config.yaml
encoder_arch: "resnet_bottleneck"
model: "image autoencoder"
train_examples: 245000
image_size: 48
crop_scale_min: 0.8
encoder_avg_pool_shortcut: true
encoder_widths: [128, 192, 288]
decoder_upsampling: "nearest_conv"
momentum: 0.95
lr_schedule: "cosine"
final_lr_fraction: 0
adamw_weight_decay_other_params: 0.01
Rows from block 9 of the encoder, named by matrix and row number. Each number is 500 + 25 x the weight over its row's rms, rounded and kept within 0 to 999. All counts start at 0. Numbers have three digits each.
# short1: shortcut pointwise conv (encoder.blocks.9.short.1.weight, 288x192x1x1), inputs 0-191
short1.118:531514493531480509490515549476514495523516505514484510526541485476516510496481483475547473477455504502515497415561510520454536480485492501531514493489507501422505520436493503497521478512505512528480490543494493458482485512502512520548495566481514493494473488485478506501482497509511470531486479507517546496508511509491510511481479501507512523524457536506495536448494504522485520459478491522478533508481448528543514509471482504448469461496516518491509486517509513512512523456495489510520510511463527515501546538523508502466501537476495474523525459513489514519501468453471485469
short1.119:522528484531492473498497477480485466444523535505508530516476498489509517487495476456509499505524505514499461529478526512486482540527511543507515531498446520451439492476530515507526517485466475509440488493483482490490497477485491504528467526522496502539542481479534487489485505501489546525503441525509552560508490469531480527489490526498437506468527482473446522495508514493501455489528529528431534485496525508460514504499511476485513502463484518520501479493498530519539508505496484545507482501478506496505490447517502512478488505552466487502540499500455513482505502513534475497
short1.120:505534510513480492522518501481504491469513503540495513513515543515515510467513446507474448492508512494533482471522527524523504461553455452457472502528525500474497540490456458499477499479491482485500491538523496460481468519467537490461573477513518481508493492519490500550483497548474533495511465476461520520482525509469496489522494511497509522525502476473484520521494478517524512527520507504506435546510462476497511533479523498495489498490476459470479505496496544462512485495504507498533514549515517499502470509453488503477509435484498484493520494503522463532456551494529527509
short1.121:524499482548504500498459483507512496501538533550499466524488506435498530505514480507509479512468506520482539506524529475458510482484499467498550508479438534531462518513567520468550526507477497485484501479515482479503497509477492455513516537499495458546514509449476522497495465525477509535513492515497501498506509493495490493497451484549479466507500472505482506513521477534459489453515495466486482481528505488458517519499488499484468497509471519509547485515467471479495500457504526499456524472516470513513515517505477513457505470453535488455489486558533479503524499497463473478
short1.122:525545488417475511498540534447538491478502497481539513510494497501498516525531489494503503465478520515505504484570519486504540516472480492500453460522549529471523489477497477520485495504522482487487473542533484491509471523481484459489468484510507498479531500500541482499481488466517499496476509507461487481515506499509511448464500542488497485519490505503500527460523508478534505481475505529472534481494486539545509475473543517510550512488532526461503437521520493490561497504545500471519495468508469505485508484479541501507498513547541490513520526492483538490521527494465505539
short1.123:490483502498515490499524484480526519495533476529474487501491528513513483467503419524515482497465516483525452501513519487466479489513504471485440509503553500491514467528466480471496450469480557513520485481524458495486495520522501481452465485449492546476524491526473498514476477526491489479478545487466563489488535543507537490506513484492485461511509512498500516506502497461522484474511478469524530498529535510475503453475500558495537529510477524503476496470498511448497520512530505503501479452490489517487502545495475484494480539557491529522532520517535486473477506500495504532
short1.124:550558498495510510543501474492531567483529486496578482517486507468474498512529525500518465495513571505493531519490500530489539480507481496464459510446481491509488502496516492515497500457504502485488514529496534532493536526509500494468495554524502527513524495517542515505487468495471502494471523489544504518483528454506513507502484538498484506513469539486496493501513447491485509509451484544484492526501475496540527461461512498473521487554472483486460470476475482497461489515480512514493516516527472508461512506491501515492509500481518448509546496488460513499472496451510556497
short1.125:552562482513478520517498446477493488547526498504496498491480542447515480494522487509500479502517518501482517478485523476511497495508476511489450503499508503547462540514465492537516529491536468486469507488527497502503511519535505449441520487528496536519508505470519514534522504523495485497508489528489536508495481485491471478548468531477503450501497495450485493469493498503532463454520459460554521545509497522450461488493527501459496522543500459542499502503463453506498513514483501508518505485495510487501484575505479472509503490493469490499505467517471487536506529472518518463
short1.126:514513489519455504526447488497508482524531511482521489529526498476520484511502508481501459508499461526514505532485466492446504488544502453470483517493472491463494490510545465497511530526469507511475491514502441529493467500518512500464492516513460511515551493520452553515487484485502447494510491455486507487525500514502496511519460523494510441506525497479478476532457490506523497507497466463494474474506509491480477498472506516491434500494502479492473514517541540473521540498497517509492502449469487522497519460532520463541500452466504493495500518555537486547506551486546512516
short1.127:481505521471504546495494544508514519492467522519521467509459506553479471512545455496463524538465544526498521481514502463458495482508535511500520520455486501563489506519555519507482504542462520481482510487500489503534478507546491501501484505502469528455526490505430490465494507478498505496484535488474464499470498505563488494472503508483516508490499462533522469530482493480493482453471530467486535484498478490504448494501492541554515514493460486549529491475473529510465525491477475489477525484482503509497466472561493509522505521504485494490487503528485498542508523510510480519
short1.128:508513500506490485516483472467495498516476497501532494497562528518519508498500453512486529492484507528537529499509469503544531491494522475469445526518477571525498506458550510512488481524513492498504494497541484490519506489509532471439476510474485507481469532475495506528512487506492499470548490500478512532455528531506548472449505500512497465485478468504509504543524490520544471486499526457531522488539502529516466469485464512498490483493493489512465491467483501485481485461515588483517475480522526492492496541494531526461521531491512488487483474532477517514495550472523494456
short1.129:517532532449493478545538457463471484448489484517537480543493541511485516544509478513462510473535489492526476485537513475502472468472511470483477506460481476508510459485552502497460526441515482517460507464496533505517460490454512488513487415507532497479523536509507492508487479552529499495518521480502510493479518521541509488474488529472512509508499484457490515495516498495494484480529496546467464512494494514484482474493512506507552530463516453450497506509487519489518471483491545449493476470482482470494491504485522514480500464510490483501494536505482532514506530496494514494
short1.130:494482518496545480521512534465501479513516495512506497490537487568530468524530522436481463491544497481553487467498509541503512482496477483469532539512509492457466533498476522538481466497531503474470533483511489491475541490493510480480545492492534512517470496477494500512445461477476516469522529482517481488476497484488548456509501532480454512495487472529500514484486514490539515489516499510502492549525508485523524521558471513531531536508480519481490523511512492534476537508459467518528514494526538475510466547486464505488492495484464530486472513459467517522475507506499509461
short1.131:514525449520481520516494469512504530483469499476503545477516522494481500541514502514489501527490502459492463469517518541497524474479513473475491491524541507445496532536489515484518484496508533482512528497488517498531517494508506538495528500549493486499533486487456508558493525519493490484432479464465521488505482504517535508525491534491510488546504499478474492489519502540506510455516511501548490504496498498509472423492507455474490533499498480445463485501479518449482490546481496509475492544433526512505520528485495517498517503491498470515464508560473515474492480519523433511
short1.132:525442494493531509508542468527492475512493528470494530492517512508496456518475500495506516535508441515505500468495495503529436546487516537555527518459519503491484531481504515513466492489478523472535527458458484473475502481498510480501532472514477514541516532478543476530486494499496505530518484530456508534496466499532511497515477511522492467544559493525505468472496517507488500493509492509458493511500524534494512518534462491517536500518516529509483480500512440501478518505477504517507555501535524524497494511493516550490510477503466466501472507463464520503438470539502511445
short1.133:469510520509518485499520581475508480487548497486500499482494530464488483492445474482481486488497496505492467509508445505475510459495513485479491499491444505470522468481495454472507505476499481469472529491490503522496507485561489478524490517489496481496522504508512508484511508485530480503542532501522487503536530533507535500485510509536495526500556521518526543508490515527496488514536527482514526503489538552481465484524496486472483501523528504508452510490501496485523478459465487536479460484459481478496531484480485510562494523519512501525528519583451464492481499480487547558
short1.134:471468523509490499481521454517483507444512513516530458504480533482500484502532501486539513493506526497519478524487482503484492507485491435490518566520488526509465482528491513484513552530474526474492497524471495545499507484559483502517493493481471467508503499489502498508523485497508502479522480469497501483519512517509487502505503499512476553484502511493496510556494521476466517594492466476447495460519517490452538504471525528561511503494518560518469526516506521460498500496516490497513521500469518490526435543468493468470492474522497484475495532520466516494501537466521485529
short1.135:493516501495532538509518538487477528506512533498475504501470494475475491520462484510517542527479486522465511461525495488555506493486505488509501529470489455487515495485484493513481552466516530497494492510475481497489462557510483490503511501469513487475495479484475495474540496475541477486468528542506462532502474482507528489503541504522507500501548493474513530514510545481467554515464491515526497493495501516502454482492427515501550532466523503473522522468468491508551488534471509535478540459460509510498554477539533475524501462443510488509497509472481485534499548516498517525
short1.136:500533492530494524506467494505512515445515497496482468493477431495504478552485473526519530514465525548491475498539535496522521496545539543518473502470499498425476489501482492508486500501513481506487532495489473479523468498503495488536505491497496525489497505531484500565489496480532519497505473482523482511486502467503519483499480506515486519451524518531498477527461521488519524515473497514448529494479497492514472544477486521502538526492506456505480466493547475420483485487512469479487548553492520489460514466469491503467521463479465507498504498540508503492515564513505464507
short1.137:497485487511490479547557486528514542468453497530519515483513487508522502444530438539504514497535493473515491501536504491530478487489513446486479494524515476496523465526532495508464482453466551543497514510503467521503466476479490510495453496507458488480497496522536465491484457460542532489498516480547476533507540521519510496492529514505496527480508495503460510490496514538488513502516476483451518524515507524513491490473465503491539523455513538489484493521509490456559493511494515550496492498493503491512510492507553509518518505502496484444507496487470470494471474495470569496
short1.138:512511550502515473500490501513496484536496463496505477516533483498522470492525469495467482546522528530506500536503454511523537493525491509474491514478509542479499497479482488499556534544492530479475478500515500509513511497503516473472486467496505549514535513505461515490456480489446471480491476489500530503498484489484487523497457486497501486477494497497517545505484486418590487483514524523534521523508478484496470512535514498470482450536481459505500532478458459493474507530488474494491467486476506496475527431532506493522496492510548512486521465477481464531512514479511548514
short1.139:490490460440516505521531497496503516475489535477495540507496497458462491492461517542465532479528486468523488489496448453553520468494524480477506448499510492522504513524527476527476508494499521468509495500526496516523463506505491463502528483494533448485517496510490498497467508523522520498497503516504498508490464501512464515482499475508504509493516460426513493531482525491526531469477490545521529484473511552496458484541457533502504522498539478476511530494469545497533480497508489509509499511518442532482507502517505493481527467493507466536520502558480509527523576530477500535
short1.140:527497479520439494523520493506489486424543523525526511469511498484512457538504495520509428483487523536493503541488454532529477483483515498496477488503490501455488476470538509472496491450501509509504516524500482440493504503499502534487497512478501465504496498547527516522478513528471469518505493512513498507474486504482458541474484495541510508477478541485495470482512489466550463530533493462478489529494486508529537511513540501517533498477512464528519478447499524485495497532473477485473503523482486557506517517497514490508493506519520472482453462503494505520457549477526559503
short1.141:533486462512480505490527475527484480510476483530504533535482484477490470475500509512472518483506558528534508498529526540489509489492506491491533511495511478521552475511526496536487463532475499518481476481503514564486514511481432531501532512459462488502482554446511526487491497436511494452511503499512535556499526494497468452487470493541495524520503514475514460529483512501498482475520476475523474469498460490528527518511505520541499537507479521509489526516538486450452484468500494502507516495483487481467523510447509473516476486499494533499532470517527503468526513514506444502
short1.142:504471493509502536494557499518491490468504516464475494506488537502455537479469519511485482500476483509492522491505503479557502490502533517501505477477549464535477508492505536481532521475467442465510482472506509508526480497454513502491505543462479495497490477451494489541521454478500517510509514492505544537500501486502517489474520547511488482552542487510493471515546500470494503481469533489536503510474498538476497489536445527530465474523492520439483487489469497476479504457496503507454456508515462544500530513519502511537479522489459499523519442495474466548484491489492492488
short1.143:443497537462486493507490446447518485498489509554500519539480509466473488460479504522490530501462448535511505469482508515471506481504509504497472472444491520465532538491495519483474523510520492511500489475556491491474475521468491491488475501446516491470508517476428482490510559509511511495513498507518461531482519529493469487493481509457587531482512507491493491493490505465477518512518525546489487516484488511527506531481488528495511499468507484504479520507517481507499511505470487470494517482519447524545499482536504491477513477429502517526529524479509478491509537511499512545
short1.144:508468465477498497467471524497504495506483486506543567468511480526499487563497540512512488503514437482520537519486497505542485464468504526530514518532503529480500508558499515493509461520481494528508484478571465470564476513489495536531472494480507484477530539472451441502513498486517480495462518502512538497457490516525510528484483478496489489491522536526490496487509468460514457430511485487504483501513511499512510517517522518518497534507500485483493543524511463484498482546497512495502485516533515566489507472487498496541512509482514490512487482473478540478506476540516506477
short1.145:492543543514529503532525531496469490479458511521517464508531502510495514495505459491509532507472565542534483455525509501527520528535475480522487481474486483500521505512504500520508508508513483487527494466509529556511467475503481458488512469471492494491521454534494493473478526488504495471505524501482514522499518514531480488505523479497495505486485528545513515524482510488493545505469507525549497506503444448475515503537502533504557519524512459495530512499488453470488488474558493452439463455475475522481503494475513471504493480493466504525532524485473446474488506448517512492
short1.146:538480515572477511489510501471482488482457482491504491498469522546506495495477509496512490529502513526564510503515490528486524491501496509547508498502509521524483593542530509511475512515530519459516546513529502489478513516474483479448514517513495521537522498508474503489528526520463523469492447483483485503546502498495528515488462507494501506481493479501500461512469506514510506500516501484508490514534539493508490490489529531543488476518455519525524483510465472522483505535423477492499524537526542491480485469465484505482500460496494489493529459423473491446496491478493513468
short1.147:465491520526509504471526468448496471476511493494514499502503521486511489515499496536498491454528512516524516506520490508489504498507490485479494529512447515492492457493424479523511470466480474526507500492497492501560489494527500546486484478510473491497534485480551509464577466496459491492544492533476503500498515495532485486511489521513530415511488510517442496534506466468509472535562489491466503485478498502495511506501514469489460531522515486515497478485517501452497523469459530482468555535556510498490497518484501501488486499512510534479503530478523488516546491472543470488
short1.148:501511510494474540508474508514540478491496523538510498549462491519494519475486490535510507514410441516497515518482471479516516479482462526497489517518502497502521483463495486462532487478487533500477490497538495485562522508512538522473522528502506522523464499511489529506512518521493474538509517502511511465526522489503500503502502488544570505524466493564496533490526503517508498429493530520531523553536536508497471425498471465462524486500485475450515496507494507484485517497519524489483516493491491490509499541524518520491481494460487501466481483502522496480537513489443470487
short1.149:443489511551482530465516512508530472494512522518482495472498520487520451479488505517506468534499537479468492491541485521495512482534517512460554527507467526451461576532430500527499484520463520497510478475521496473530527503542525514515531496451535479534517498465455509506504525482522519489527488508488508541499472493533453489468492522495483526507517507492520505513495513446475528538492515515501497477528486507516506521495487497495482488500498521502546483497499477500496526473497463532484563535513484509542491499508505565485469456484481517491462501498475512470463520505506515498
short1.150:473483480524468481499495502485490456432491478462542491521509487501501532548511491508478488529513503547511507513502482510512512490493491485476520520497518526522500473516507502534493490484475552494477501537516501540536496491537501490444477509510428524504528509494472466528468475503509519506484495502497500491492543480532512504448489509483508476535565472459494485539498511481547491491502526515503494472513513494492492461523507501496479520519508527473484488538477492486412534570501499492522449519498502485486451453479478478516495511514538500496481517498532486464509462492511433494
short1.151:469514498486469497538553463485497540515524513487524484502492514550507479507507523473474527471506524492511502564495479488520456517533458479489528518538477442493492497524446461493477498469485456517505525496463526530506493498508521476507464486523480482526462490523529490490464487499502492474543497513482441485525483513527558482544483499497502511488503509509526480491502522534450543512500489524505470509536466498540474416475491524485526536504506477512511533471509527502508493480494506495493552478526520490533491512500530518511506489514513505507536538475521481460527522515445515489